config.yaml
encoder_arch: "resnet_bottleneck"
model: "segmentation model"
dataset: "rendered rooms with furniture"
train_examples: 72500
image_size: 64
crop_scale_min: 0.8
horizontal_flip: false
translate: 0.06
num_classes: 17
encoder_norm: "groupnorm"
encoder_activation: "relu"
encoder_weight_standardization: false
encoder_depths: [2, 2, 7, 2]
encoder_kernel_size: 3
encoder_stem: "single"
encoder_avg_pool_shortcut: false
encoder_widths: [256, 384, 576, 864]
decoder_norm: "instancenorm"
decoder_activation: "silu"
decoder_widths: [48, 96, 144, 192]
decoder_blocks_per_level: 2
decoder_block: "basic"
decoder_attention: false
decoder_upsampling: "transposed_conv"
init: "xavier_uniform"
residual_init: "zero_last"
optimizer: "adamw"
learning_rate: 0.0017
beta1: 0.9
beta2: 0.999
eps: 1e-08
max_grad_norm: 1.0
ema_decay: 0.99
max_steps: 13500
batch_size: 64
epochs: 11.9
lr_schedule: "cosine"
final_lr_fraction: 0.05
warmup_steps: 670
weight_decay: 0.3
Rows from block 0 of the decoder, named by matrix and row number. Rows with one number belong to one channel. Each number is 128 + 24 x the weight over its row's rms, rounded and kept within 0 to 255. All counts start at 0. After the name is the row's rms in percent of the matrix's.
# convs0: first 3x3 conv (decoder.mid.0.convs.0.weight, 192x192x3x3), inputs 72-83, a 3x3 kernel for each
# convs1: second 3x3 conv (decoder.mid.0.convs.1.weight, 192x192x3x3, transposed), outputs 72-83, a 3x3 kernel for each
convs0.7 101 [108 106 137 144 132 137 152 132 157 161 130 154 133 138 137 120 125 139 121 119 127 137 133 146 126 117 132 131 144 161 102  91 101 134 139 153 129 117 128 115 114 101 130 128 162 147 142 141 102 126 115 127 150 119  78 118 133 126 143 170 105 124 108 114 126 131 118 156 143 107 123 122 112  93 121  77  95 112 104 154  96  82  91 103 102 106 117 122 118 120 129 109 103 115 107  91 120 116 112 120  84  68 150 146 131 116 147 108]
convs0.8 108 [116 119  74 167 126  99 134 163 128 141  70  85 130 107 128 144 178 139 124 120 119 105  98 100 109 104 116 133  73 117 140 106 121 152 134  96 108 125 147 115 114 116 100 106 107 116  92 118 102 113 137 144 108 110 124 103 113  95  91 119 111 146 159 115 136 114 127 126  86 127 108 120 129  89 136 125 104 113 123 151  89 104 135 149 157 129 133 131 153  99 115 137 186 127 120 153 126 141 124 129 139 154 103 139 151 109 105 103]
convs0.9 096 [109 126  76  97  98 106 131 122 111 121 110 126 138  98 119  91  92 123  96 102  60 146 130 126 138 138 127  99 104 123 129 127 132 147 182 107 151 143 148 146 122 130 147 158 135 124 138 114 132 104 129 170 115  92 177 147 134  77  74  75 130 133 100 149 122  95  97  97 119 127 105  98 106 139 156 134 142 129 127 129 120 159 140 136 148 133  80 129 152 107 151 110 116  74 114 125 128  89 133 185 147 136 132 111 135 165 117 123]
convs0.10 104 [120 110 111 100 140 142 139 138 150 148 139 137 110 139 149 135 148 138 139 133 129 139 111 122 146 133 116 131  86 121 119 135  74 156 132  83 157 145 126 115 113 156 134  79 132 139 139 137 100 121 136 176  83 148 105 126 120 109  84 148 129 119 138 183 142 141  82 117 133 135 138 161 172 155 151  62 102 139  88 106 183 110 133 189 127 123 187 101 109 159 147 106  85  90 116  78 128 109 101 113 107 133 112 147 136 103 173 135]
convs0.11 096 [ 99 139 123 117 112  81 136 145 156 153 105 108 142 132  91 151 121 141 129 111 122  95  85 128 127 100 116 134 110  85 153 128 103 135 129 151 161 131 141 138 105 122 116  68 117 135 147 115 134 113 137 167 117  78 116 126 113 124 119 118 123 132 120 105 142 172 104 102 118 144 116 107 139 152 154  89  78 104 136 117  76 137 141 141 139 140  87 146 106  70 101 134 159 116 149 157 107 136 194 145 173  91 130 154 101 159 102  88]
convs0.12 103 [155 104 110 134 138 153 147 120 136 106 142 105 133 155 108 149 153 145 122 131 154 152 139 114 116  58 113 100 105 101 170 122 146 118 127 120 113 139 108 167 138 106 119 155 124 111 113 137 109  81 134 114 122 113 140 106 141 111 108 102 170 198 116  98  85 114 127  84 131 143  97 135 119 144 113 102  98 115 134  68  89 122 129 127 122 136 123 153 117 139 122 109 147 114 133 166  93 111 123 121 165 141 102 137 127  97 152 155]
convs0.13 097 [158 112 109 126  83 152 133 140 157 103 124 123 174 145 182 105 110 113 113 124 118 102 124 156 126 130 103  66 111 173 112 136 150 115 138 125 110 168 151 124 130 136 146 165 118 117 111 161 130 114 144  97 105 115 145 123 138 122 135 120 136 148 133 108 122 149 143 124 143  61 103 134 162 133 163 141  93 128 139 123 112 134 139 119 112 131 139 124 128 127 104 130 143 134 142 135 107 145  87 121 115 152 121 123 159 102 122 173]
convs0.14 097 [167 172 154  93  70  75  76  91  99 111 123 115 104 142 120 118  88 102 179 142 130  95 102  55 166 150 144 123 138 144 109  94  92 118 128 135 153 134 184 119 100 102 152 119 108 133 107 117 135 117 114 124 135 146 151  91 129 127 134 124 167 115 114 141 146 131  93 113  67 128 111 143 123 135 135 117 113 141 144 127 129 125 131 140 118 117 109  86  72 106 125 143 148 134  89 131 115 144 106 140 151 155 153 152 150 142  83 140]
convs0.15 093 [130 123 125 136 115 143 131 136 134 119 110 141 114  96 103 118 113 124 117 147 143  57  88 119 148 163 158 131 147 142 101 128 168 122  97 117 170 191 123 177 131 115 153 144 119 138 189 146 110 120  77  69  77 133 121 179 136 135 118 106  97 137 141 131 138 139  86  75 115  86  71 111 130 135 132 144 142 134 129  98 117 121 144 125 149  93 110 142 131 126 108 154 102 107 143 102 109 104 109 113  90  90 129 137 106 112 145 133]
convs0.16 103 [149 120 106 165 168 130 150 163 112 148 120  92 153 125  98 111 130 115 128 103 148 108  93 140 137 150 131  95  90 143 115  62 117 112 109 120 137 143 144 149  88 123 144 115 165 146 108 152 116 112 121 109 132 123 131 118 164  99 117 130 152 123 153 152 148 114 132 100 120 105 109 112 130 135 109 128 114 115 114 113 120 130  98 153 121 150 136 130 151 100 109 122 142 131 105 145 113  70 129 123 130 160 115 149 143  89 135  98]
convs0.17 101 [114 117 120 119 115 130 210 131 142 113 126 144 137 116 122 154 164 144 123 107 115 137 130 120 135 146 147 108  86 125 112 115  99  90 115 100  97 118 108  98 103  96 128 155 104 138 141 100 127 109  95 107  77 106 103 123  84  96 153 133 116 126 120 142 130 117 147 145  82 128  78  88 115  97 103 132 109 141 118 128 136 123 145 129 136  98 155 165  99 184 165 133  66  96 130 110 105 134 111 148  73 134 140 114 118 153 132 141]
convs0.18 099 [138 153 163 117 137 122 157 134  97 139 144 145 141 114 107 115 130 163 146 144  94 157 143 152 115 128 108 110 125 112 116 104  91  99  91  86 134 105 116 119 136 124 127 137  95 107 111  93 155 142 105 118 108 137 123 146 149 105 150 121  94 149 153 154 110  89 149 138 116 109 111 129 105  98  74 148 145 117 122 135 115 141 129 128 139 157  93 119 128 114 144 110 160 143 120 134 101 133 126 128 140 158 124  84  97 125 127  87]
convs0.19 103 [119 117 115 142 138 124 110 161 164 157 138 103 149 121 114 114  94 123 111  99 118  93 118 155 133 114 141 137  69 172 122 127 149 129 128 108 169 111 151 121 142 158 148 178 164 119  68 119  76 125 141  89  85 153 153  98 149 142 111 139 137 129 160 127 130 148  87 128 119  96  92 137  91 120  96 114 112 127 150  98 113 116 126 134 121 118 165 146 121 110 146 135 137 146 132 179 133 190 150 127 167 163 110 144 162 125 135 131]
convs0.20 099 [ 95 132 120  76  96 105 125 139 140 158 125 125 115 159 115 109 125  93 138 123 124 125 111 120 125 138 129 138 104 113 156 104 146 131 131 124 115 138 112 140 115 131 116 112 122 114 134 151 121 123 172 134  60 174 122 111 151 145 104 168 120  90 155 112 124 143 108 112 110  70  84 126 138 109 149  72 150 120 134  66  93 126 130 127 100  89 151 110 121 117 136 149 136 133 108 102 108 102 141 145 166 134 158 128 121 111 159 127]
convs0.21 094 [164 112  88 132 145 160 103 125 146 123 107  82 169 153 143 129 166 109 111 136 110 112 112 141 168 156 139 152 115 113  83 133 176  83 129 154 151 151 121 111 115 125 163 128 151 121 127 136  94 116 159 114 134 128  65 132 169 111 117 101 112 105 146 129 145 159 128 130 187 121 139 131 125 137 137 122 124 133 139 118 145 134 117 127 151 113 129 136 115 110 149 124 155 122 183 173 141 167 124 170 138  91 144 179 122 128 164 142]
convs0.22 100 [114  90 115 123 124 138 152 138 105 112 157 111 130  89 134 135 120 147 126 137 110 147 140 121 113 141  85 108 152 171 122 132  79 131 146 108 115 158 130 127 117 125 169 101 127 127 123 130  90 154  97 124 114  88 116  91 117 133 163 155 150 112 104 132  82 133 132 140 135 114 125 113 139 123 116 102 124 120 116 136 120 139 115 122 116 124 138 128 165 153 134 103  90 132 104  68 148 102  95  76 136 137 159 116 142 139 138 139]
convs0.23 105 [111  99 127 119 149  85 106 102 158 158 148 113 140 109 117  92 113 110  95  91  87  92 114 134 157 165 130 175 149 121 143 153 132 106 128 124 108 140 143  93 103 178 100 140 136  96 121 128 148  98 147 122  85  95 112 132 149 138 133 151  67 134 114 138 101 146 125 140 170 117 108 122  93 151 157 110 140 136 117  99 130  99 124 132 109 120 116 121 112 127 166 119 141 125 116 179  76 118 141  97 106 114 145 121 150 103 156 143]
convs0.24 102 [136 140 122 145 155 151 131 122  90 137 137 132 141  99 133 123 101 133 121 108 121 113 107  82 153 117 103 115 159 148  77 166 111 164 148 105 123 147 130 107 120 101 132 150 127 154 121 135 107 133 142 141 151 126 146 122 109 143 114 140  88 132  86 143 140 114 125 130 125 110 104 129 135 105 153 131  98 115  92 116 103 151 102 113 158 140 154 144 131 105 135 157  85 143 129  97 130 136 118 116  83 136 156 124 128 174 115  93]
convs0.25 104 [125 127 162 106  97 122 136 126  89  94  95  78 113 129 110 141 149 141 148 154 127 101 117  78 126 126 125 106 156 116 112 112 131 135 140 138 100 135 104  96 125  93 113 139 162 143 114 132 116 138 134 124 124 155 106 130 124 124 153 113 133 135 137 191 141 142 130 123 130 108 112 129 146 116 149 113  96 119 138 152 120 109 155 167 150 137 143 152 158 119 118 146 101 143 123 118 102 134 124  99  72  79 135 143 120 133 125 142]
convs0.26 104 [ 68 155  89 101 127 131 127 122 101 122 133 153 140 139 122 104  74 105 133 159 130 120 152 120 128 135 148  70 131 132 134 126 118 154 120 111 145 137  59 143  89 135 126 124  98 107 132 114 112 113 153 120  98 102 143 126 117 101 144 116 144 128 124 105 160 135 104 129 169 110  89 123 134 126 130  91 133 142 102  65 116 144 153 152 151 125 108 107 105  73 117 131 124 153 139  98 124 117  93 151 156 146 133 115 123 120 150 127]
convs0.27 099 [135 128  93 128 146  86 152 105 118 146 142 136 118 153 133  97 155 107 133 101 133 123 142 146 144 134  84 169  98 125 119 111 149  88 113 153 120 107 158 100 107 159 138 103 118 100 100  91 139  93 143  90  76 125  92 107 114 118 167 150  76  95 128 139 130 161 135 142 171  98 156 116  90 144 121 142 143 103  90 101 116 172 176 144 106 124 156 144 124 126 141 117 128 147 137 156 116 127 106 120 135 124 104 177 122 120 149 125]
convs0.28 095 [136  97 117 138 115 136 124  99 130 127 139 157  87 143 124 114 108 107 130 137 127 132 163 133  85 104 106 105 118 151 121 135 110  90 118 111 159 119  93 151 128 110 121 149 108 124 104 131 145 100 145 104 117 133 113 143 135 148 144 127 149 111  99 104 108  81 130 110 129  96  87 110 116 126 102 135 133 104 110  54  79 121 110 117  95 135 161 128  90 128 104 131 108 139 119  92  82 112  62 101 109 160 108 130 145 150 139 143]
convs0.29 095 [ 86 128  88 147 107 134 177 159 143 115 118 107 113 109 119 116 167 135  92 120 137 147 123 136 144 125 130 125 120 152 114 116 143 134 111 132 113 148 123 127  92 145 116  72 103 132 133 140 121 108 142 167 103  74 121 113 115 145 108 155  94  94  74 110 148 129 106 104 118 156  93 124 148 146 140 120  90 106 156 140  81 131 132 110 141 112 133 128 147 124 113 145 105  85 155 155 117 158 148 122 113  85  84 126 112 108 132 128]
convs0.30 090 [107 145 128 122 132 128 178 128 122 149 133 105 154 145 130 129 140 141 123  91 119 116  91 112  98 163 169 123 115 135  83 145 116 124 136 114 112 158 113 114 139 134  90 110 107 102 120 118 153 106 116 112 117 116 107 110  80 125 138 129 136 144 107 118 138  93 122  86 112 115  96 135 133 124 102 160 132 144 166 121 102 112 108 153  78 128 172 136  97 103  59 106 129 112 134 143 144 116 112  93 130 141 122 168 153 122 113 152]
convs0.31 100 [ 87 118 126  99 103 105 181 127  99 147 110  87 153 131 129 103 119 133 117 102 119 121 126 112 146 111 121 147 140 118 148 161 139 131 138 135 154 132 140 119 115 132 151 150 153  98  93 114 102 102 133 140 120 129 150 132 153 117 150 163 138 133 118  93  92  94  67  86  88 126  82 127 115 123 117 130 144 103 128 128 117 106 134 157 131 110 153 144 149 129 119 108 111 103 104 128 126 129 121 161 166 145 148 151 181 126 105 115]
convs0.32 096 [112  82 110 160 138 148 161 102 117 104 119 116  94 113 151  95 129 158 118 132 150 103  95 132 157 145 126 103 108 143  92 157 144 111 126 105  99 191 103 117 152 106  98 188  79 115 125 127 128 127 139  83 113 119  89 153 100 130 120 132 140 123  86 130 104 127 133 111 159  81 126 156 141 142 128 158 124 130 117 103 144 147 109 127 140 129 144 177  87 126  99 185 104  85 162 118 101 143 127 133 130 106  95 117 145  74  86 147]
convs0.33 096 [136 151 167 137 149  93 132 154 129 138  90 143 115  82 125 125 141 131 161 145 110 131 129 135 108 128 120 149 106 153 154 121 122 112 140 117 133 114 143 141 133 115 123 130 151 135 138  90 114 147 125  96 146 141 137 146 107 129 186 108  89 114 115 182 119 113 132 122 117  93 150 138 112  90  79 142 113 119 136 108 128  73 108 124 105 124 138 112 131 135 119 109 153 154 100 159 140 152 158 104 141 151 132 110 134 142 120 149]
convs0.34 095 [134 129 106 126 135 126 131 133 123 159 154 153 105  81 102  99 137 113 158 121 125 141 127 115 100 123 109 144 115  89 152 144 119  89 146 134 143 133 130 112 145 108 128 114 112 137 178 101 109 108 127 101 161 109 131 133 154 141 112 141 111 148 131  93 139 101 152 113 103 106 110  90  85 128 116 145 118 129 109 126  99  78  84  91 144 134 153 132 103 139 149 139 108 150 134 119 122 179 153 102 127 124  93 127 190 143 129 146]
convs0.35 100 [168 161 165 134 142 113 130 146 145 104 132 165 125 113 126 108 116 137 111 127 132 138 154 150  98 123 120 159 125 134 124 116 140 136 106  92 139 129 103 151 134 107 133 129 127 136 133 131 145 143 127 141 147 141 161 145 143 154 117 131 127 103 130 156 147 121 136 147 128 126 146 141 159 141 110 128 131 105  82 118 132  72  93 150  69 101 100  79 105 152 129 161 144 172 135 127 156 157 120 111 116 162 107 112 135 134 138 128]
convs0.36 104 [122 133 115 110 144  90 139 127 127 146 152 144 130 144 135 136 169 137 124 119  84 138  97 108 102  98 123 107 129  90 160  74 130 154 128 168  88 124  98 167 101 135 139 120  98 130 152 105 104  72 112 117 133  88 125 121 106 111 112 119 169 188 150 106 129 107 134  80 116 110 129 104 109 155 142  90  92  93  95 104 120 114 118 142 109 172 128 116 124 127 114 114 142 123 118 160 101 120  92 125 173 132 138 171 112 142 165 139]
convs0.37 098 [133  98 120 124 141 129 126 126 129 115 133 169 137 149 118 120 110 102 113 112 101 134 152 128 137 158 156 120  75 112 135 117 117 105  86 130 106 109 100 139 105 121 151  95 143 117 104 144 146  87 131 114  94 119  65 102 128 105  89 151  98  89  98 107  91 157 136  89 149 144 122 143 121 163 108  98 137 110 103  66 107 167 180 146 190 165 111 119  92  94 114 123 170 158 161 128 152 110 104 144 150 129 137 146 139 105 146 131]
convs1.7 105 [153 140 157 165 154 128 119 137 122 116 125 140 124 137 135 130 129 125  96 103 128 115 146 141 124 106 110 135 138 118 145 116 127 145 106 122 110 143 129 126 133 118 137 108 129 111  96  60 197 147 111 110  92  88 171 165 123 133 118 111 173 172 175 160 151 118 139 133 131 144 169 168 120 142 166 113 132 155 154 149 130 114 122 111 124 145 126  96 137 117 136 145 177 151 134 131 147 112 136 103 115 142 128 117 135 153 133 181]
convs1.8 117 [ 83 120 165 107  94 171 144 114 166 136 113 115 146 102 120 128 122 112 141 155 102 123 145 123 117 149 138 157 122 108 115 138 125 113 137 118 196 113 112 140 133 119 101 145  98 163 164 157 144 146 120 202 161 169 170 119 123 155 137 113 138 129 124  99 109  87 168 136  99 154 110 107  86 102 110 102 130  99 128 113 126 157 161 134 126 130 135 126 125 119 127  93 117 140 121 125 127 118 114 144 103 117 100 133 124 177 115 111]
convs1.9 086 [125 127 121 148 197 165 148 158 107 135 144 132 148 150 119 115 140 139 117 125 119 127 106 129 109 115 122 127 134 142 145 154 146 194 151 143 158 126 137 138 130  72 177 125 134 107 121 122 106 137 138 161 121 174 147 147 156 124 182 147 110 101 116 152 165 115 140 188 100  86 140 111 147 176 178 108 127 166 112 111 121 126 129 131 108 142 155 126 148 144 156 121 128 138 141 126 129 110 102 118 140 143  82 124 120  82  86 106]
convs1.10 101 [121 121 156 115 137 142  90 162 156 138 121 115 125 137 147 106 112 108 140 113 116 167 113 106 164 149 146 140 145 110  97 120 157 179 135 121 125 148 138 128  96 114 141 117 130 136 154 142 151 189 156 135 112  72 118 146 115  73 115 100  87 127 105  90  72 119 141 188 178 118 122 123 131 137 123 148 121 116 165  74 134 146 125 111 132 127 139 123  96 110 117 145 128 140 144 163 132 143 149 150 113  90 124 103  95 121 120 139]
convs1.11 083 [108 114 135  93 145 144 138 115 136 121 131 140 130 137 154 128  94 114 119 131 139 110 127 151 148 140 157 137 120  95  97  81 106 153 120 133 139 104 107  97  76 159 129 150 152 174 115  66  72  74 100 124 129 124 109  77  86 119  84  96 119 126 145 132 130  56 159 141 126  78 113 159 136 117 159 114 129 131  87 152 112 122 106 134 133 137 113 107 110 153 164 145  87 144 135 137 136 132 151 111 132 143 105 103 128 104 162 116]
convs1.12 116 [ 90 117 146 134 112 119 120 116 136 122 121 146 117  89 129  95 121 126 123 146 137  96 133 138 143 122 142 147 112 131 106 120 131 118  95 127 141 139 134  59 145 131 128 101 102 152 148 109 193 143 159 169 159 183  82  72 121 100 131 146  79 135 138  76 123 101 123 133 164 145 172 204  89 164 103 148 173 123 151 137 145 143 142 125 153 106 129 132 137 155 156 120 124 143 138 118 148 129 106 136 127 106 164 123 109 168 125 130]
convs1.13 080 [ 82 121 138  94 125 121 106 125 176 112 134 135 153 138 114 102 138 120 143 109 107 130 122 111 131 131 131 147 143 139 105 115 136 178 155 110 104 106 165  88 123 106 133 166 142 136 150 166  75  82 126 115  86 111  90 120 152  93 126 120 108 157 144 149 166 223  96 131 103 123 120 115 111 134 113 133 126 144 139  94 117 123 162 129 114 130 140 138 140 118 128 122 168 156 134 123 101 134 145 101 110 142 127 126 136 120 152 157]
convs1.14 099 [133 179 189 179 173 144 133 143 128 137 123 126 133 153 160 112 139 111 107  82 109 144 172 141 114 116 149 156 127 142 148 134 116 106 122 136 120 116 164 125 148 100 191 134 130 129 127 117 132 117 123  64  96 169 109 114 136 131 150  82 148 128 143 178 167 132 132 162 136 128 158 124 129 130 169 138 127 110 104 100 162 103 110  97 139 120 131 121 156 139 125 139 130 141 149 141 123 145 161 113 121  95 113 106 137  98 100 103]
convs1.15 088 [ 99 110 127  86 143 127  99 143 128 160 151 142 140 138 131 125 110 143 118 100  86 113 103 135 122 145 121 132  71 109 116 112 106 164 157 115 100 120 107 144 140 136 158 121  98 151  84 140 119 158 169 147 119 126 130 126 140 139 151 136 130 135 118 178 172 154 153 140 116  93 137 129 159 129  95 122 144 126  51 105 127 100 137 140 147 130 125 122 100 141 151 115 165 136 137 152 129 115 105 119 115 174 108  82  91 124 128 125]
convs1.16 113 [186 151 109 125 121  95 126 161 163 110 117 130 115 111 139 125 141 129 147 136 133 143 134 108 159 128 140 120 143 119 156 123 152  96 118 135 115  96 126 133 106 130 113  98 114 138 144 156 115 138 197  86 119 123 106 110 122 125 132 134 151  96 107 113 103 150 138  97 116 132 142 110 123 129 133 147 149  79 130 141 119 115 123 135 120 132 126 118 124 126 137 128 116 143 128 132 141 117 126 119 143 103 102 106  92 160 143 146]
convs1.17 103 [113 142 110 134 132 152 113 121 117 127 129 129 129 119 125 139 134 124 149 101 105 106 111 126 135 144 103 139 146 167 113 135 151 129 110 131 143 111 105 130  68 105 124 101 115 117 128 144 146 169 170 101 172 112 117 129 117 143  91 149 145 127 166 132 154 122  67  78 119 122 163 117 130 107 151 106 160 133 136 141 149 152 115 135 133 122 107 122 147 120 107 108 124 126 119 152 108 123 170 140  34 132 137  98 104 139 178  92]
convs1.18 105 [124 110 116 110 133 186 119  84 115 149 126 139 126 122 131  99 105 122 150 126 136 133 139 121 114 116 118  95  97 128 141 107 101 120 116 133 123 166 132 118 124 125 110 111  86  90  59 148 150  87  80 169  94 119 104 117  85 112  99 114 105  77 105 111 104 127  90 117 136 112 112  72 161 147 151 147 174 160 106 168 132 133 109  99 120 108 120 151 104 103 164 126 114 140 125 134 123 120  78 171  97  97 141 144 122 105 147 123]
convs1.19 115 [108  53 132  97  90 104 105 114  85 101  83  67 120 104 127 115 109 114 143 142 134 112 132 139 174 167 104 148 173 143 120 142 144 118 160 123 121 150 203 111 170 126 121 125 115 153 162 167 120 111 156 123 118 155 107 146 157  89 170 158 114 106 146 114 120 134 107 109 134  76 104 120 119 163  99 133 125 155 123 126 169 115 112 131 131 121 134 132 124 118 125 144 144 116  97 149 109 102 117 134 186  94 149 128 142 156 107 159]
convs1.20 088 [134 109 108 127 132 141 129 147 176 116 126 118 124 130 152 117 113 124 114 134  95 148 123 115 145 124 123 129 149 105 112 137 123 132 126 142  93 163 132 139  94 156 114 228 109 158 125 123 110 119  92 134 130 143 122 108 132  92  82 125 131 152 138  93 126 127 134 164 173 134 108 161 128 172 179 118 138 163 149 142 142 139 135 114 127 124 110 142 132 135 154 121 108 151 116 150 113 113 166 118 116 140 126 114 120 120 142 137]
convs1.21 086 [105 124 164  91 131 142 125 109 129 123 142 118 101 143 121 129 122 149 164 132 114 114  82 128 134 142 111 158 140 160  94 136 136 104 137 117 133 127 116 109 125 146 101 130 159 118 102 159 145 109 129  85 116 140 109 133 138 133 108 144 138 139 141 163 142 161  27  90 126 139 114 147  88 118 123 107 124 113  94 111  97 137 143 129 135 136 132 142 132 143 134 146 137 110 134 148 131 139 124 125 158 113 115 132 121 128 129 128]
convs1.22 096 [141 164 139 100 150  78 113 147 121 138 117 131 132 118 131 123 137 113 107 151 132 121 116 143 121 119 122 118 147 152 105 152 199 133 122 137 117 162 177  99 130  81 115 128 139 155 124 178 128 141 177 111  86 133 139 142 128 131 156 141 145 163 142 162 119 172 155 187 175 104 154  91  98  98 142 117 118 126 152 109 130 141 114 100 129 129 125 122 109 127 112 144 157 107 135 135 128 130 114 142 126 118 161 103  99 141 142 159]
convs1.23 116 [ 86  76 115 150 125 104 134 104  94 137 131 123 113 118 149 126 126 164 144 140 138 134 121 101 152  98 101 150 146 172 142 145 158 145 126 115 159 166 154 126 128 121 127 135 144  96 114 154 157 128 137 187 187  82 107 124 123 138 144 147 149 194 164 103 110 163  70  78  68 160 165 179 110 135 130 102 109  97 159 136 115 127 143 165 119 129 135 119 114 105 122  87 101 123 116 141 151 106 137 117 137 138 151 137 158 138 160 166]
convs1.24 103 [128  94 149 144 118 109 123 153 128 142 126 122 142 128 116 128 125  95 112 111 107 114 123 117 143 134 143 130 121 174 108 132 155 126 116 116 106 135 120 141 129 108 160  94  96 157 111 148 130 142  99 107 114 152 142 140 116 167 143 107 155 124 117 112 137 156 142 155 111 112 152  95 136 149 118 166 126 175 111 125 150 155 131 128 137 124 128 108 133 123 100  93 110 130 134 126 138 131 108 124 123  99 131 124  98 153 137 134]
convs1.25 102 [136 153 149 139 128 127 141 151 151 120 128 111 149 171 168 112 124 116 123  95  97 121 123 112 121 120 131 123 140 135 159 163 105 146 122 110 150 151 144 128 116  87 147 143 133 132 141 165 144 131 108 130  91  75 157 170 179 139 131 119 123 116  92  71 100  82 178 170 144 103  82  40  96 137 159 126 116 121  89  78  99 137 151 129 131 153 137 133 143 141 136 151 186 172 133 196 137 126 121 141 121 127  92  93 119 118 149 166]
convs1.26 088 [145 159 132 137 126 134 134 118 137 137 115 138 126 134 124 129 126 135 149 156 141 105 100 131 120 142 129 132 156  97 100 144 130 157 170 127 118 135 135 117 133 124 132 173 121 170 147 109 130 110 107 129  97 154 106 111 104  99 101 134 123 114  84 158 147 135 129 127 114 148  70  81 134 157  94  75 190 113 104 149 126 146 154 127 148 136 104 151 131 135 137 119 127 118 116 136 110 110 126  95  99 131 110 118 121 114 129 181]
convs1.27 096 [149 120 165 132 137 143 169 149 149 154 174 134 117 120 118 138 132 135 173 149 165 147 142 130 158 145  91 105 152 125 109 157 142 141 157 120 111 139 158 122 108 123 115 156 112 110 120 140 111 103 130 169 192 144  95 103 111 134  69 127 175 144 144 107 148 161 106  74  69 149 122 156 122 130 125  89 133  97 116 139 108 135 151 143 131 138 142 155 117 153 123 117 158 109 111 115 105 117 155 108 125 126 134 112 128 110 169 155]
convs1.28 077 [111 104 168 122 131 114 161 184 171 152 162 137 103 116 121 122 156 121 143 120 116 135 156 116 170 152 138 119 142 122 127 104 132 154 156 160  81 121 114 171 124 142 139 184 149 148 160 145 128  92 133 115 115 209  79 128 100 131 110 116 107  93 100 137 185 136 127 132 120 146 140 126 115  98  97  99 119 121 149 181 139 136 126 132 127 121 106 116 124 120 133 130 163 144 117 144 107 158 145 153 110 121 155 116 100 108 147 119]
convs1.29 088 [120  92  92 125 113 148 112 134 158 125 124 127 143 112 110 130 121 117 148 112 107 132  72  94 125 135 163 121 155 108 120 132 155  73 131 132 142 167 124  96 132 138 149 144 134 107 150 185 117 177 222 115  97 121 148 141  90 129 142 173 147 129 113  90 102 136 136 142 192 162 159 117 146 139 118 136 140 112 144 125  88 135 112 146 142 134 121 125 129 120 134 119 112 131 144 135 123 137 117 130 104 144 133  96  95 154 146 135]
convs1.30 083 [147  84 106 134 100 158 109 145 126  99 118 108 163 132 150 147 153 142 139 119 148 148 138 144 119 150 166 136  86 106 124 120 168 144 163 142 113 123 142 109 145 132 135 160 140 130 119 122 131 119 160 129 115  83 123 127 101 125 144 103 143 151 134 109  81  96 134 131 123 136 147 154 146 147 172 139 156 148 126 139 136 133 121 144 124 109 127 147 107 135 105 138 118 160 124 110 140 141  90  74 145  95 134 112  93 155 145 106]
convs1.31 098 [124 133 110 125 146 132  99 116 138 114  94 111 126 145 160 138 166 137 116  90  93 141 118 100 140 145 140 153 157 137 132 107 113 113 121  95 123  94 120 121 123 102 120 146 141 117 131 111 159 111 133 123 118 112 148 151 151 110 141 141 159 146 174 116 159 164 148 134 106 142 145 154 148 138 133 130 159 146 120 125 158 132 119 124 143 113 112 116 134 122 109 111 107 121 141 138 167 114 152 109 140 124 140 120 122 149 139 144]
convs1.32 092 [ 94 123 108  98  90  82 101 155 132 129 121 129 146 110 115 121 163 138 129 107 115  97 121 126 142 128 115 134 152 146 132 137 165 124  89 181  68 143  88 137 156  98 157 122 151 158 129 204 136 122 225 140  92 185 120 120 129 128 126 114 126 127 146 126 102 157 105 119 158 108 164 120  99 136 112 170 102 144 122 113 164 144 106 132 128 111 137 102 140 145 126 125 123 128 151 122 149 119 116 128 119 120 112  97 118 159 147 135]
convs1.33 099 [110 175 109 122 151 157 111 109 132 117 129 119 158 121 110 131  91 114 103 127 107 116 127 120 128 100 144 102  94 135 132 114 157 162 116  98 109  93 122  83 122 113 173 128 131 116  79 155 102 115 152 160 139 107 112  91 149 137 116 123 147 122 123 148 149 173 126 138 166  99 116 107 111 160 169 126 129 150 154 127 114 104 141  95 138 125 117 136 113  93 140 128 138 151 117 131 134 149 117 148 153 138 111 129 113 130 115 165]
convs1.34 088 [130 128  90 101 113 131 128 109 157 131 113 132 110 115  96 134 131 128 113 114  91 121 135 116 112 121 113 112 140 118 110 115  98 103 120 110  83 124 119 107  90 106  78  92  96 149 100  93 155 163 130 141 121 185 106 151 149 111  75 140 148  81 144  89 121  96 143 144  59 176 100 177 127 138 138 139 118 112 159 139 182 140 130 131 118 136 117 129 123 116 130 118 122 114  97 138 127 135 137 153 114 111 119 145 102 145 147 128]
convs1.35 095 [124 131 108 126 160 138 113 137 107 146 151 148 112 110 126 138 106  95 100 106 134 134 122 116 129 126 122 135 109 113  95 122  91 141 175 152 109 115 136 103 107  87 140 179 134 100  76 107  96  92  77 148 140 137 125 104 118 117 108  78 138 119 137 128 133 158 134  89  84 180 168 121 121 125 131 147 122 104 151 115 137 117 115  90 130  83  95 124  94 106 126 117 151 119 163 142  95 154 159 117 111 138 109  90 172 110  94 117]
convs1.36 105 [129 102 138 119 105 130 159 149 197 109 136 120 129 126 131 125 113 109 126 120 124  97 136 134 126 147 147 130 122 119 115 147 136  85  96 139 123 134 139 104 136 131 154 159 115 162 161 154 139 151 140  87 108 135  88 123 138 163 153 161 178 161 161  65  74  77 170 160 140 120 124 168 118 128  99 172 146 106  98 109  79 120 144 120 132 132 126 138 114 113 151  96 134 158 113 155 148 120 162 131 117 128 158 144 145 186 127 122]
convs1.37 095 [134 128 173 138 131 104  85 128 134 127 146 136 111 118 133 136 108 154 117 154 144 117 117  97 149 140  86 156 154 126 115 122 106 135 156 163 125 178 138 123 114 116 131 139 172 176 106 130 178  92 119 171 150 172 120 113 119 107  99 146 127 109 145 152 165 152 115 108  74 170 178 166 126 117  97  87 144  95 124 137  66 147 151 138 133 130 128  99 138 134 128 110 156 114 123 144 103 132 151 102  97 165 108  91 140 112 143 156]